From a checkpoint of a small audio frame classifier.
Model: 2.5M parameters, log mel input, arch transformer, activation gelu, moe top_k, num experts 16, layers 10, width 160.
Training: soap at rate 0.0032, 26400 steps, batches of 128, held-out accuracy 99%.
Rows from block 3 of a small audio frame classifier, named by matrix and row number. Rows with one number within an expert belong to one neuron, the router's apart. Each number is 128 + 24 x the weight over its row's rms, rounded and kept within 0 to 255. All counts start at 0. Numbers have three digits each.
Before each expert's rows are labels from the 100 clips, of 14976, where the router gives the expert most weight on average: "strongest on" is what is common among them. Only what is clearly more common there than usual is listed. The data: songs of 200 made-up bird species, synthesised, often over outdoor noise. In brackets: how many of the 100.
# router: router (model.blocks.3.mlp.router.weight, 16x160, trained with AdamW), inputs 0-159
# up: expert up (model.blocks.3.mlp.up, 16x32x160), inputs 0-159
# down: expert down (model.blocks.3.mlp.down, 16x160x32, transposed), outputs 0-159

# expert 6
strongest on: reverberation (96); text has "room" (96); text has "reverberant" (96); arch (45)
router.6:103118143181117094117094072114161165115141080135121120142122130147095093112124148136154124110145176116100132119148112128103092182090119101153132146092131188137124119127138135092124152131104146145105134140110075152130141108185116101126121107147108122168170122096141162103140115184142148117147107112135104182118109128132091153094120099137159138128144110146146130106109115102132145133092129117145158109135097165117134141129075113110137124111101110087130141157153112133140165117160158
up.0:105156168130182145149147117195119106164112133069167128148099123152115136147118124097129097169092136102092129129126134154146144155123106153144119133147134127115161135103075136113093165123113123100172105130139093086141180133101114137142115134166169165108109106135114156149106147137152133091131141088156119102128163135131101115074126128153150133104121155135117120123141156133112166128148112189131103155145149127139118127120142103094119098178083123134128144112099144123112098106127110
down.0:158105130090143108111147147171114092102133108129142098139098114113091134127131121123126087147099149142108135126136124130111130117121112175159114109110178067124165122135145117143133132159113088099153157114140154150131129114122120110093155105164136132084104167107151170129108132129092115124125138105110154160105172132130159124134111102098116115163108118127152146105128080178101115129154149129094161150090163079157160174097123181153145104161163102101135102138120155135126134147154122
up.1:097081115105128127148114117115097122141129140130134141131163134083142060175157119145151144110111144090179137144096127104156159105143162082126159075125143127117128208150114113136114137117108107124144145143102126119121086170110156117114149060132126139122174137115080121123119150185131091181092130145149132126155146133105101087078150121105105131127127136123110140109117144117126122101152111113144135147154145156133112140103137145124108148103149128154142144147130115146164127156113126
down.1:149083153176103125087118147110123091127095126120151131122127110127157112156114078138170159099144161106149130170147127121128124083129110156114102091105142116110108092125137122098149142150117127113103133127137142146126129133120152156119104081148096135156141091132102132080159117158095118110148126111100141148161154116122141150107109095157115135096174136126103129079109117166160201116108148100104112106115116132139187157134125129127130181103100114178130140135130107097131124081126131

# expert 12
strongest on: harsh note (47); first syllable: harsh note (34)
router.12:126138126123131092118135136133188164103127100117122112131131142133130121103114119158126141088122146092176101196127106104104104165105100155137133093151113091146125173090141136170130151145112148145117084126155105147160134109133110102121129168102110116108135085090125117104147134151124161111134132100137168223154108117133109148090110128139099142148143131146126152129117115146149122130152130119146096093072084117130125142154163126129136155095132125113086077134137138113120126163144142
up.0:098148134178090141150115154101161094172099126100124134077176125124130147109160116156108106142101078121113143111180128133144158103117141147134133146138145119150122111144124109111084115129145119112132143114121201103129080153109151144120177152174109151137148114118115144136100133133126112084070128145114126099121162145140134139140121104123110128141098121117144160149155145128095111138152124134119115111121115176165169105109102145144114160119179145128135132125108112117146081080102081
down.0:149148083158104122111121126117095124160095111106130119172085139117158169141112102099132145139107123149145145087180146129119162115153104145100092136111122154121131107145085126151090100139103113092155148165142135180126139154149143116143096108112131115132129156133111112168085129111119067083124143148097142163132124146116136125132140148096097157134116134089095086143109158118086139123116185128136170118111116135149112143133105179109123118093101109101101102089092162128126117109127129
up.1:098142121157147131132133132099124129118156088159181111091159081081124147144151143125134108132099126106107142124118133131149127170096135140106147123124089174132117154136092143114124122096146156196133148126118117114109087153130158070103096176138123155136128147184106136144121127142144124145115109166117115145136131088142110123124125111090140105136126100129128128111192106113123117143154077110117132186138106134128157137146096169106110120158114172153149102133148170130139176151112126
down.1:102115098111094117087150164190126122088100156149139129118118134145135111100084117096143117130104081141166106105150132143137110098168116135137133116120131081133130113092153132124127129096086135144104158088166175127115137149091148093127160145145121133123094133169101058135132158129126105162122140125116112167098100136159125104138099135122152112118145125164156137156134144130105145180135149121115121121090125090132110132108140122140141121133089143129088148154096138135061164115095120

# expert 8
strongest on: steady whistle (65); first syllable: steady whistle (45)
router.8:163130073130173123078133129126157112108140122156134097137104120094149122079096152153145153105170144089207102151113116107102103170115119106160120171116105086135126153094152141091155152113176155159099140116113119146145139108104112126122148114153115101115088101134151144100149142134140148161104113120154083115170125133132115142149128150102116127119147172149165136127094117127141094151140129152141172119089114151130107156151154114113136145135151097125149155154133137150123106113153148
up.0:112092097123128139152137171132121118145133156125160133070120117143120094139161156115136160106114173141105151062170138156187147122136127124085111104131153156147124111132116112099130121138094128109123110115127138093105065134102171110149147130126143178090130162124120157143126140116151081123133148139109130137108115102137159124129136146097135109090126152111144157126157138127135132128123085149106124125100120101148200127134137158170110131153111169093155137093112125133156126175081112
down.0:078089119099156073105100118115072112116093133122137126174143155117108130129130131118103157144120114148123125130130138093145157109075123130143085138105139153091113092121153117112125161103122120111101153148160094102168109103141149127116090144149087096128141119091135172093107089126146139099125114110121153152105098112127102119122106088085125116089128141143103079116155145121125120099169168149144126111167122151127110135122098162121154132120107106121094088122107130109150104134188115
up.1:128109114120083148129135122101154128109118118126168090120161145127161101166114120100188168110103151107122117143112112150167138118115156139116101143141099128151136145097122135163155091108145141152103117115159127122130133130120108140154144153137110153096136090144140112150140174157135044140099078167158093132108162127114112119132113153107165154119128132109126143137104136055157116130101150137152127130155147109167138090147112148125146112171085118172161149144165123163132112136111122
down.1:124164129126063118165100107160128136119138126111133121128133138090134138097122113131142109115108173104139171124087141145122124154100177132153147119138086128134113122068122123110100127141165050092168140115148113100130133114161121149108162132122125124105127129134146176088146110158103136165149076136150105140145148149121144104095134130107089113110107158101120132081154096126101105099159124123121136151100090111170130140151115134194124106164126115148130093125142141106131092125118140

# expert 5
strongest on: high song (99); fast repeats (93); buzz (83); warble (82)
router.5:168158094106108108175107107090165138101131153138118138148096128148099142216141118142144161128121151119156073110146089127076108101133104115096126126134113113154126152128155124159144131124104143152117109137102193151134165115166124138132086138130120088188144124136176131127170142138137106132115128120120100134115111123130127142151125129117122133137148157136149136137084121145135153129131153147138142123149156100129098158162145132123144098089152090092187111141129097135115164132154157
up.0:159153154127182159180163138075158120138130129139125098106132121120098118120141102140118102126103135135134053103124116115108151145133166128113146137163135147125149125142117138118142103174154105122159132108116164116136152110094173107121079113119126182144088092189163121155110147128104150114142154129120158126137200109150138128113132113168163131120120145118153134131125093137105137147143151141143154153145156105134151109117092083156141128130144144112129082127128086110108157170115127
down.0:157152128121130135152157141067104129115129093179107104095081140105114140175155138159132117104106131139111126120121134143116097126175128132108137153143165112164160115119130117061100133091161103137139089110125126149139164116133135150163130078116134095160142134149182136117186132144151126141153123120091106113121132144110104178125111154148141099132147168126164125140097159141108118073119126158128112105129121157105145068124125094156125135117128076149126132091121143113131153148135135
up.1:117128099132098174138164125149118120128089138131131160104117120143142089152142111131071129150121092093081106129109124122100099142138160157115171122144172087134126130146110116130114154106115112145155106139125169105109111157168153131116128120168116131105098151165104101124104122106115115146099155095141114170096084132134145117140124121132132090140121137127135185120078161134090140121136146165120111135097161153115124152075122100139115096163116105102212104129104149120109140122126154
down.1:118106109121143137137157139097118134153083138108103089116092156155129106143114122171100116144134082183135145130180120150094159123129134135107164137119111108128150094101099104158111165101135084151161146121116141142126133155119119103126154142127190127097143135131091097128082138106129128150071160104123114149106112123137165139159145141130095179149102144091104116131124159093070124119161150123147119127151163118125129119132131109142139106137111161091123136121106120149144158138140053

# expert 4
strongest on: reverberation (100); text has "room" (100); text has "reverberant" (100); upsweep (58)
router.4:122159147178104135139108127141119121124155138095133132145103133098119138044102162153105089138077155093153138129110108126095117154112090119137135168156131130114126134115177139153114160116159132107139149150136109138161184117121086110119102126125123107154127138123150155096136098118149137141105138092124161160149143131126132138160113146118173161131128198133119088118120129162138165122160142112129141082129113100132098157138163099111152134102129115073116095142178104109151118122141136
up.0:110090130136079149133151167157109138137118139098133127122149114113150112154160126147094104132097133111113100150122122164152194145123105132090153070119180143118137130143089153116080108115120116126156136138152178105124152157092114140097119142125149143121129155161121080142108133115122104119141174166121136121082107139113113135129122119106145100133109158056142132141117138118133145118141116104097123140168148115137141085120107090156127136163108148167121108095175125125139098173091098
down.0:109128133120123123079115086133152107122139168125134130137171130125134121113112090104136118170119147149151117140122132060148128130119159137106111165117116150128116176146139122063158110163118130133131119150119174125110150107143134124090133121085133125144167135120084200104138157146118133116149112176124116153130160156087147168125112129144153144140078146117119159117151103120120198121120155083101132138106102101170119100137127109133086150159140102106159133131147106143110090134129149
up.1:132091141136143149107111150111123132163112121159146135113173108134171163144107125124061060135127132169101118111127132156134152120158154099080112106130119115116115150170096114110102116133138112102183135078136142134122104154083131122154160132110109156142182134153120120150118112150110083151164136133151145119127133120143120107096098136142177099134127106130112118137183128121071114091082119129145142137106118125108142151162090096150098094153162108114120130133149114144144140127119093
down.1:124118114104128096114116121120131128111148108167118153141155141157135139072091154175194142123165162140167119148146116152108102149109130097129107104092158120123115165082119085147160164120110171087128130132148111126107154120109129157123109134128139096137155129104148140097164181116107120146160111105139137165186080127098106116174115154117167109110128124145156147131155103126109138129144103106082129122132117090144103146128093139148145140128170164147116123150150129144172131136128164

# expert 7
strongest on: steady whistle (87); first syllable: steady whistle (82); pitch: high (73)
router.7:126153091159172090109094147095100169134171097144128107139122115127121114118068161147154141125159145160182089103144140083087105126108120156151126145129066148125128158113137172142124135133133157143084136152145105150137131109137089110096083146147121113109121137114177087099158101144130150151129098153092136139156113121141155145105114129148162139139164127134134129110102111098135070117119123121142143108099111113121114161155167106099103136137138086149141151150115152130137144137148154
up.0:121101145141143127118184166119165183166096141100084104119130120155167128095123119106097110142146086101095089105115120156134134092125137137108121132133156099070152117110090105180135091134111107111162142128160130117130143135144130122098184123112159134104143119129114117140097151113103096126131126159132178158114123124101149115109143140122124123153111085108090126126142161128103169127129130149097126127131119125112151131155142133137103191173132170097121135129176105100098094130114096
down.0:087124115092143067102103116151123110082128089159108096143107155140113130156124115114131100134148147116174142141169103141118114141066126145132097111125116103111138134110115177154158095138130158132095139089132101147125145121166139093114146107148103107147113145075107173076122123125094120098092115132108189167130113139123075116134128097091153092131117112157114128115146133077153112139166129122128179115103130117113123131156129143116127135133147130144126131119090149101135123149097164
up.1:156160180164146150117130154147125110138116188113144122110144123130154168197137138144100125107142126102106111130132172104164166122122111173106098112094160130150129085142084118123128111107086112137153136114140171120141137135098115186098154132134146145144138126118123178138110158134093103121079135143111080094144124120132091121124092142125139122137118123119099132147112118158087117121118106111117128146127166109158141091121136172150104119114127158163105145091090112114143178127098109
down.1:097128117118075110119105114135149120126130109124102161121112157107101171138114099084150102104083162150183111124150129105070127134111088135128123151130087115148112110063148139139080131114134111135093118143152130138135146133135109145144127114157111096172119125109103144103189089123102166157139124091151161131145172133114130142148129124138158086105150116115115105138154099106143077146092152126093131130109155114109131130152098126114125176146123136185113094098119112106137127153144143

# expert 13
strongest on: reverberation (100); text has "room" (100); text has "reverberant" (100); first syllable: steady whistle (43)
router.13:119134142140153119102134105127137088136153111158141174132090124149110127108102126147095101120115143131163119187138106097110103163142105137164128135115125128148116143075124172162123171149124146117125154178142118144162160119075152122101079122114121115117107103110176132095128077101126137110177129138161137107130127147150118128081125139142117146148161075140113119069139108118125091126151146164137163120110109152118131131177146129115141134094093091131114117135117101096125084099141154
up.0:162097126180103121166157154136132135125116107091117152105159126136161086130123148128114135188176104130099100083130101136163165105134145192107128140130138110138124132130140105109131098130122132155160138111099147130102119160155120113117131120151162140111155146159131131115110122097071138107119144184130130134102128114088112085125154116102138137134115120101116152142129161139110170142088083143127123138172153126113135087130118140174102137144131121124186121070109167125128160150106104
down.0:135116135112117091114119119162114085095149075141113164128104121104085105127138136129172131162120111178109124092138129090076117177101123118162141135137135111133103123123172092105099148092124152121106109130123092101147071103142127117132109122150127071162115112131130127107137094109174133160126088161087143107134097143151140163131134097152147136103127142096076111138134110092128097114138170135092143109094108127115086167128129132165133162122146129135161110124132149153127127137167120
up.1:096128176156113145117142134068163101158117097111179114060133127108126159159138139136105109113103121100089151148155118137148153145138137146111126139120189076115131120161106140130105110147101125101158129175129114114124116139085149108110142151153150171095158104146129105153097163123143125140164134102122104117100153131139119104117106086131148101110092099128090137135130140145095116122103157135100095153134118146110158087169124120130138154139118123108125116128183114130156130086107091
down.1:089142110116111125094160158097140119069137077155125154155099104133108137131126143132090153144149153121120137125148134137122130137108102145120153125109106095100108108156137145149147115113112142166126159155130168117126130150093164124129137153134122145109171103068089159137135133092090129113156176117050107112088173152146118121168099156129176113158125131132128141140169107151132142116118142120120178103097125161118061141150155139100139119131125144134137084148134123127131147103139134

# expert 3
strongest on: high song (98); harsh note (78)
router.3:110095137177090125108140077168129119125110183098119118126143132135086129126164144073115151135185109093135150171105122107123094165118104107135121178138136118148132160107140123124145155145058129102095154157102113148118154109104107125109127166086123098077101121128166110123145149115116162130155123100148143151164155105125130149164118137103116137121124151140142122169121115143123124131129155128142164111098160110134126129137177116109129129114133092123142164137114159105100174141157155
up.0:134126156154117140135141124106130125171098134127107124087130121164121144144101137101114094103135105154083076137112136122181166099141165152118111160158109155111141083163113113119120160118140079138146143148109098094130080135077137168094110176140157187153149147154149117146092148143074118159117156129122101133133079125149101092108124109119131105104098123132141147125155126089098118115130118120104097156137159139120144122115131138165107110150146125139151112070138126117114149125105102
down.0:135115142158139171121175106127134106120147125106120138136137129124143164191098124129113104109133114105124146114100118143155098115160110187112141115092159126110150111123084147155161154108076140128142181093140141168135163107116168096111132105109109151097138121147151154147151109141133104119108146128128154135132133119113087086066176132103126106127141137135118128151098121120139135117150099098147141152124149141100163081132131129132091169115113159197143163120126121103140165137078124
up.1:088102114147129128082129122129118096133133129102098150133115151106156098118130135100106120108116134115143143178152136148134142162147115111130116136145140154119139123148158084124114128132097098111125160174143194101147102139117135136149110195160138125145170161125068131079097156098181148146079121101125117105105127126112102118112138108101101130140110120130122173115098152138136151093107132135118115108128174062120133093153117143116112132124120120118113141134154079070088118143113112
down.1:116123154119153155082097136139096116135112130130109150129097104115121097175121139147112163106104108127129166119116127143117111160139086123114103103158124135135097104112144125198116129096092144157108151152134127159129155145123126118133104158130134137105105129153070082154115130127095104122162159106129114166108113133135115096112117160171105114118154108170140179119120123130102143146089135082176142128108146133100083184157113109104131118114112131126073120137123070135121162138169143

# expert 2
strongest on: low song (100); harsh note (58); first syllable: harsh note (58)
router.2:141140114171082095121101133174134099114169122166130139121118122106139076122130124134097174112155096118146111132129102156137099152125121163139123121115121099134131121153182158128124119160121166136106122104110187139132133100120112126129168120132107098131105167117146099109162120099132147099150098155198115111151100115151137084115117119116121128117169081158130172120074114142131124123110135138148153130133079134110110120154078152113131155103112100144147141149095098164152154111154156
up.0:153155116146142148101150094111152153129117148126142107162125103159084133149112128136150119132123099122123077118103134136127135148110132117109134115112140151049126190121154094171135123132114136133125153109135096134149167123119119104152096105111117134146139113167169165138124147168127093103120135159124153141119164142132094134160116130133142140106118154143136071181140128175112143104167148069133147107102128099154114097130136135146103153093141097094085088110132103168109177125106127
down.0:132133168122114120162128116102158125129167116112091148111121109094121157156163133139121125124148109116128098160136136080115111084101109115150140151132106157117111148127160122182088124088081124127104149123132132129165117102117145146106092113111147095092176130101176120125138123099161087130138129104115136094122135112097138147139149131118162137134157102121120109106084142128176161106163139058149154107110115144115091067116120118137145160117109150137142140155067117093125121104113161
up.1:113135153109138124147113154146145149160127168148148055140132145109111110113172142139114129104068142132100170144165100153153147126150142162124135113132105128082100086112103160134110140137127083155125113157130147104170137126131155100097151151115158147140122136154142153106114111076117107104135147158148140125098075150154134083124119132116086137100135120121111143112112141115085135104123128107110116156145109188127144109105129103107145098138091156140130080096129099159112073104121127
down.1:136122119104129141088102094125126119114176095113103093162105104145123148127120122128092196133102156151168150176123111151094111137135101112123160097130158158120137138134159111127131118167126097124169114120130116147138137145118098146125165125167114125112115165098151128074115154157144137142131132085147112110140159134160142107094084096139126149181128094140150091082087138112127122080170131115194134169107125138149089145148119122143127119112110125145134119163098147116138126114139097

# expert 15
strongest on: pitch: middle (97); harsh note (68); first syllable: harsh note (64)
router.15:109133119139110123147113174105149170114140086166137144133101106116105130119124144135147123119112123178156146119193103121110107148129127094101141137101087174102117102147143151184135106176131134159133159114118098143162152119118139122130115167176122130072085110116131107147144108164129125150161141091147131094138142083144170142125117137074165142145136161132127149139145110123140096123111138123138121143120129121133092172117177066108163111125153113108109117137106161146168134139148134
up.0:130132150178177147105172152118151114134106167085150113157158123145111116140134107106109119100167146156120115126112107171168137117113133111139120155134158171107154116072116127099145140109122093137122135166109091094081137131107128065159113137143143105093153145145149114119075144123128148137145117143106144116147125103123180115122105112093150139141120114105092094160128174153134151122093100150116136129127143107149108131156114126150108163106130170123134139096124182080108111115099104
down.0:147098125141149103115160134164148115128162143132138164114123111113105104207145137139098117070132080155086138161106112125140117102152142165126115144073080145120127091107138132135131187153130136124124122136088118098123115141152149133118059156150135154130113108110139138140131161121169154158119142139108150116157129131165132080107124114111181136160136148134101129090126142099153124163148102141138137118168150149155154105144114144165096179128141166129161111131129139130132104119130130
up.1:127160159103179181074136103050147087136120108119112142080111093129139158082101141144105122120186077153121122128163136131172162153139117118113143144191112113156133109140099107148100097114106140112141084161148145100104155144129099105130123123110148149119126134162115077160124154108131128114115120124103081120150125126136110140127126097136132137129125114143141159129123148146102101097119150123105133143099115146120135113143160167164155089146080109148124119128147103124125125143106117
down.1:159119115142133122071129117182118136106144120155134126137126112115117132147089106125107122133139121130143110134158145057097123117177129107169122129139143134149161107136179073161152179124088145117129071139133146154134166100111113098133126159116123092100150160122118126125134127137144152142129169122112089170137081144167116132127143135115141113151142106127130148105104154119139148157137121132132147174072100085078104170168150103140130154141111130117133168174120112112112119137122159

# expert 11
strongest on: reverberation (96); text has "room" (96); text has "reverberant" (96); warble (40)
router.11:105107111146133087106094147110113100127157129143105167143117138116160101091120145108154128145108147161182150122121092129086088104133130112155131170165089090153120174109149164154124141152159139155126113131118089147125130106132103137130114120134116095136152126107162142089147091116163171135107099147129121110125108146142164151132120159154091158176156103145126115087114115096157132131165115092153153127149119145132107130175151151109143150134119156132106181146104128081126091148154159
up.0:106163123140137148146100148085104128142169093126175120112120120146157158149116129073139125125111156120143180155138136150167154104133126143133118123120103138177085106147112128146086119112122164137141143093136141110128117149170091154149149161100151133154104088129140132157110152130173124114105076104136119071128139149138109123141111132120134168119130106143060104092143119118131101115139145114121141164166135092142145109118126126112158124129121112170128140138107076113202112143111100
down.0:142109129139124145149153118139104137108134141128092147101114131072098141101148130178105103108141148132133094164117116137116143152186083124160165085134154148136142156151129107172129136107128105109144099113121172150140149115121117124153110093102152081162146163106098115110189143089120142107104149114108133127151116106121102136115149097085126115090111136173178133152075131147126187144141108137137086138119137136141149124156114078156122119121122118153155126118153126102122148172112149
up.1:190108101122139145125122107127115090120142115111144126136135149132157120118159123125143147134141107104082121146054127144150155166134108081135143119152148159116147151142131119119131125123127127104166099113115142124112147137091129143161078133156145156134140127191140166182113159096163136106118166189087098140075093129114121142126111099132183138121117107105121122170116161120114163137115123143134158144161140086165159127141124119152110128153146094142142129108137128138117124142107069
down.1:138101105143141100112149134118113138121123089132147145119138094118126144129101142100130111135137115121136120134096121128110117119109096076156186096156106122120107186133129102135081160096100167131149131121122116171159145144100161123162104147142093101137112141136183170080135121128119143149110118151152139138130117133126105137123136100175188118125119127087125145168131135105134125147092113150167148104101097099079098175133137143098135117107175088148169137160171105122132133104111162

# expert 10
strongest on: reverberation (80); text has "room" (80); text has "reverberant" (80)
router.10:147125107120129093087112133130101148123153129127138140149105141122171128067093114092140142129173134194186158160164118111084118141103086092141121122124111106166149129105142137160158140117148158141147132122121124144143134110176136116127128136126122119134093167104143164126138094158163154112160133116069122143148118151128118178111121110133123155153129163142130130120110122174143129146154132115139183102073115127136123187133148154130112149101122067137125089132092133135116117140139135
up.0:146102140135145172156133129120122182151098147134175122099110128162161122131157124076153127119118085115069094114121141121162149093122193127092111139114163133130142103160079104114161144125155115114161128119130160108136088153101137147163087134089104162108130145174127150166106151106104128111111146158142137140132119105126157117122112094131124122092122136113110141155164139094101130114130123136112127150140151085137173079104139117156113103130124133101167121081132156151117151124105113
down.0:124145152185153144146142141112177151148121147133146154134176126125132102142112106105182092130091118124119119147127105128113106159110106130169154147133146116108137145140122095119160158134101124103130142130103122120136133143117109149105111126109171102099126119101147131135139101143109164138166124174138224175152137145133137081099128134107131110140085106135122159097142133105154171162113093134121149059156075085108127158148135088141120114124146124112154119123151118141111112108126123
up.1:109135118101077107106129120136168129146137111108166105181124135116106122107142127163158157107128154109134115143119152118120171103133119140136123129136186115098106123150113135120134091098128169090096159131132129130149117118086137101144156111158114112121132141123146165145112074138176137144155091155136111128079100126088146159062071119132122151130131142114079130110106168121158155108155110142148131123124117075154125141127072148125147129151137141199131126116141101142146116131105108
down.1:138151122141187125127139121112136144101164134176138199086119129087128118113122109170125115129146141160139134124138129135107095144100125133148168108142132142148116146108154074107152136149117111163135096145121137183134116161144115119139122120116124085126163159150127114106160155127119123104093119130131117120134135114134105139115148089076147064103119132171179153110115080131123143188091124155113114102131112163079116146120153088159125134105150126158142122136105102134154123180128136

# expert 14
strongest on: steady whistle (68); pitch: middle (60); first syllable: steady whistle (49)
router.14:125120108150127116095145146120128175132166091144132156163103130090139163081104123130111111157112114125132134131148090133088112083111074112147125107185096067090116134117141149113124147116132139143130131140151122137150138115107132162121104117130131116065136086128160142104144101088144163157139137158156101147139081154147096141156132084173094131131145138143124167127136111126132107130101137183139097129104101147119115162129180131106136157097128080139093137134099151132112106118146135
up.0:115118161107152181093139136125159112179126143092146124093132133099089136113113110145096096162111097137129148124138129115170187156119122112117110119142158095139116100099113124132101099127150131134147067147146172106111168139133092112119167100107118145169068131122135106165110178137144109132138123118168119097153172127121127151088134126148128143135101132107112129110157122171162127123134106099115099148136146097136145118128144102168157149100092133154150123113152170109153164121110102
down.0:090151153126177110083110148113169129093152097179067138106116103094122114132135128127081133117120106112119115101114126102142072161132113113149129130087089116071141121150116150131165123110117144159151113108119111128142156107109108112144131091145118076126147129116093093070151130121145142130152116098163154110156119118150140138104105107121160114166181113133125108105124143109110085107110132109139146151112166129099103141142098108116121162129105128146110150130138115068125158140164138
up.1:089148132133166125148098167114101127115175096116167144120166112147137154126131122125128099101109170112098139087158141187136153101089106099148128128126073107118097156140110130113095145111165142116137145087126129124115119146133113141168111096155124156087097153136112170133129110093173099141112089149122127119139121133107088141136128098110126114095118134111117140094140112133171089156137128129132157142168144090118094163121150181115101126159106120124119162111142127140175097164101110
down.1:162077130141133145143146151115118108144186070102135112107126142128138108133144132130087126152144102110156091114126130123151138117128095142140134114113133142124054160147179124129089139123098158094113102115135169142125140160185113129152106158150104120151103152123155122125133152107157078146114160138145129146121105129142091162131111079118136164141153113149079155144138157130135111120096117130159148157135150106153177095123118094161127160138159124145135178104085136095101140123119137

# expert 0
strongest on: warble (38); first syllable: warble (29)
router.0:089114108159110110095133118104127112118157138119132143137093132096122085085099170152123170119159145171187126159153128117082111147128077126179123135206151121094116160117151140191112113128146154136107115153133102149088143107154146090111114113157121098081144132109179120092140086124144138139171137093116092149137157121134127137149127136116103120121141110145145149147125115156144135133143113135147087101107115142131110138158165126104116153133136084148130120131121155144107124141149138
up.0:139146090157160155137121132097116110189152157077114114106137151137149138105138142179125137156158118149143129120112120090140161136130203126132115142120121137146147132157163132120129110108137125151126056112105114124107160136122134187134091134100153134114099098133118116130113120128121143106116151160110129137111121121117139144114114135131122173117080106098100156157169113111141137141123133143108135141131091099174140100104128146133113099180091143122143158081193133121107082153115094
down.0:140167155155126088131098117155141136099140090173123155088153112138117142115122113157153173114134157126143140103112142099114087126145097089136119143125114128124136110091106115136153121116083106140124127108134123148136136111108150099097146138101077114124147139141120153128151134173151155112177090140174132114149144124085134119122133115116129076095139155145161143104170077143123137113183096099153094128094124168102100107146141094097132156094130127119131141166116151109175116150135184
up.1:131124141132165167159138164109132120156106149106148113106120144176128137149157129117124115143129108163092151108134122147165165119123136115091115120115142120130130129112097074105145108112113091111188132108124142084120130184095148119147140135143163154083115138136122138198110172069160093130145151130112144125121096114094122120115116098089136112110089124107110149144157160087081148125150113156115158170135145134160141111088113158145125146107136150111144168118127150116110137122087100
down.1:135151087128155139145126126170151132128147126140128131154155150140141146175154120110158124102166135091161162130124135152146164148140174164107100178124095165183123095149150135102173145138080111135136160156103116153071145112117137171131111137128140154091119151140128129129115157150151131137154146168108146073133150129136123132098124119078131133144137104121141137128130132124130095102136107156114158123162130143179149141155109154145074108129139173117120120115129112133127109119058093

# expert 9
strongest on: reverberation (97); text has "reverberant" (97); text has "room" (97); pitch: middle (66)
router.9:115151127101110124095150161144092116131131137139126136134153118082163153118104120085121090114131125131173129138101105096104106087142094136116125133123131112118105183115144154130130124118153128162132137128146068147147154121085222146123115111122119108121141154145166132096115083188115128143115134119184140134144139155143177158132114155097144155132139175155116136139119109079089110127133168136134110113092142131120128133157122112111104129165120122113077105139097142121127085110147134
up.0:137144164140144122148140119148104166155111175099112109143084136134093135124136125147124135100124148079100139133109129165135141107127123130110124132163132189114147103121090096114123177143159090095169132128110150116088160143110111124116117121098169163081142145185141112144096153126147114177094178154125119195127109127108139102103131089116139138138091174122132084119127163113096160135118130123105141133094117137141105128101149084146119120112136121090120136135177115114100115142119123
down.0:163119192101112083103111137141150128135151130123118148104099098078147094141136113113114117124124141115107126155142129117142158111103147150169111087128112137106106079130143099116125123143171116114132127105112117141116115128129143145143126140131099129134149125116054127143147113123095112154124115081073149196109129124120120147097140081114154130101126165152132128072126110100136135134122125083144171108116200147130123138096111090145141165150126133116120108130175113104095110174152129
up.1:128081099101152124161104157082130134155117085102149121135100136112141142154116129102133112146110156077095122094120130125154168114167191133108102129137112141113132169126105118094134099126173116122139145093152121111110116140126120144133163105095132149125174171136111110138126099103133072194134121135156164128159094112119098136106105146178105160112119101127109106120197125137137119127136120143147124156154091109173127132145085110116136130119118136132116153091140166124145157129114102
down.1:123148130126128130142139130175102110111132114180151154143149152100108141125130128086140086109123137152136105110119132116164101160100091127126170134122151164134081124120154101151096153103138180079146118119118162145130140161136122116154151110108102099128133115126121143132169186115104102134095174127151132121113124125136070100141124136119156102107168116151176082144136049151180153150127117105129121147127137145124085134158143094116117158117158144146136138157129155137134153158128159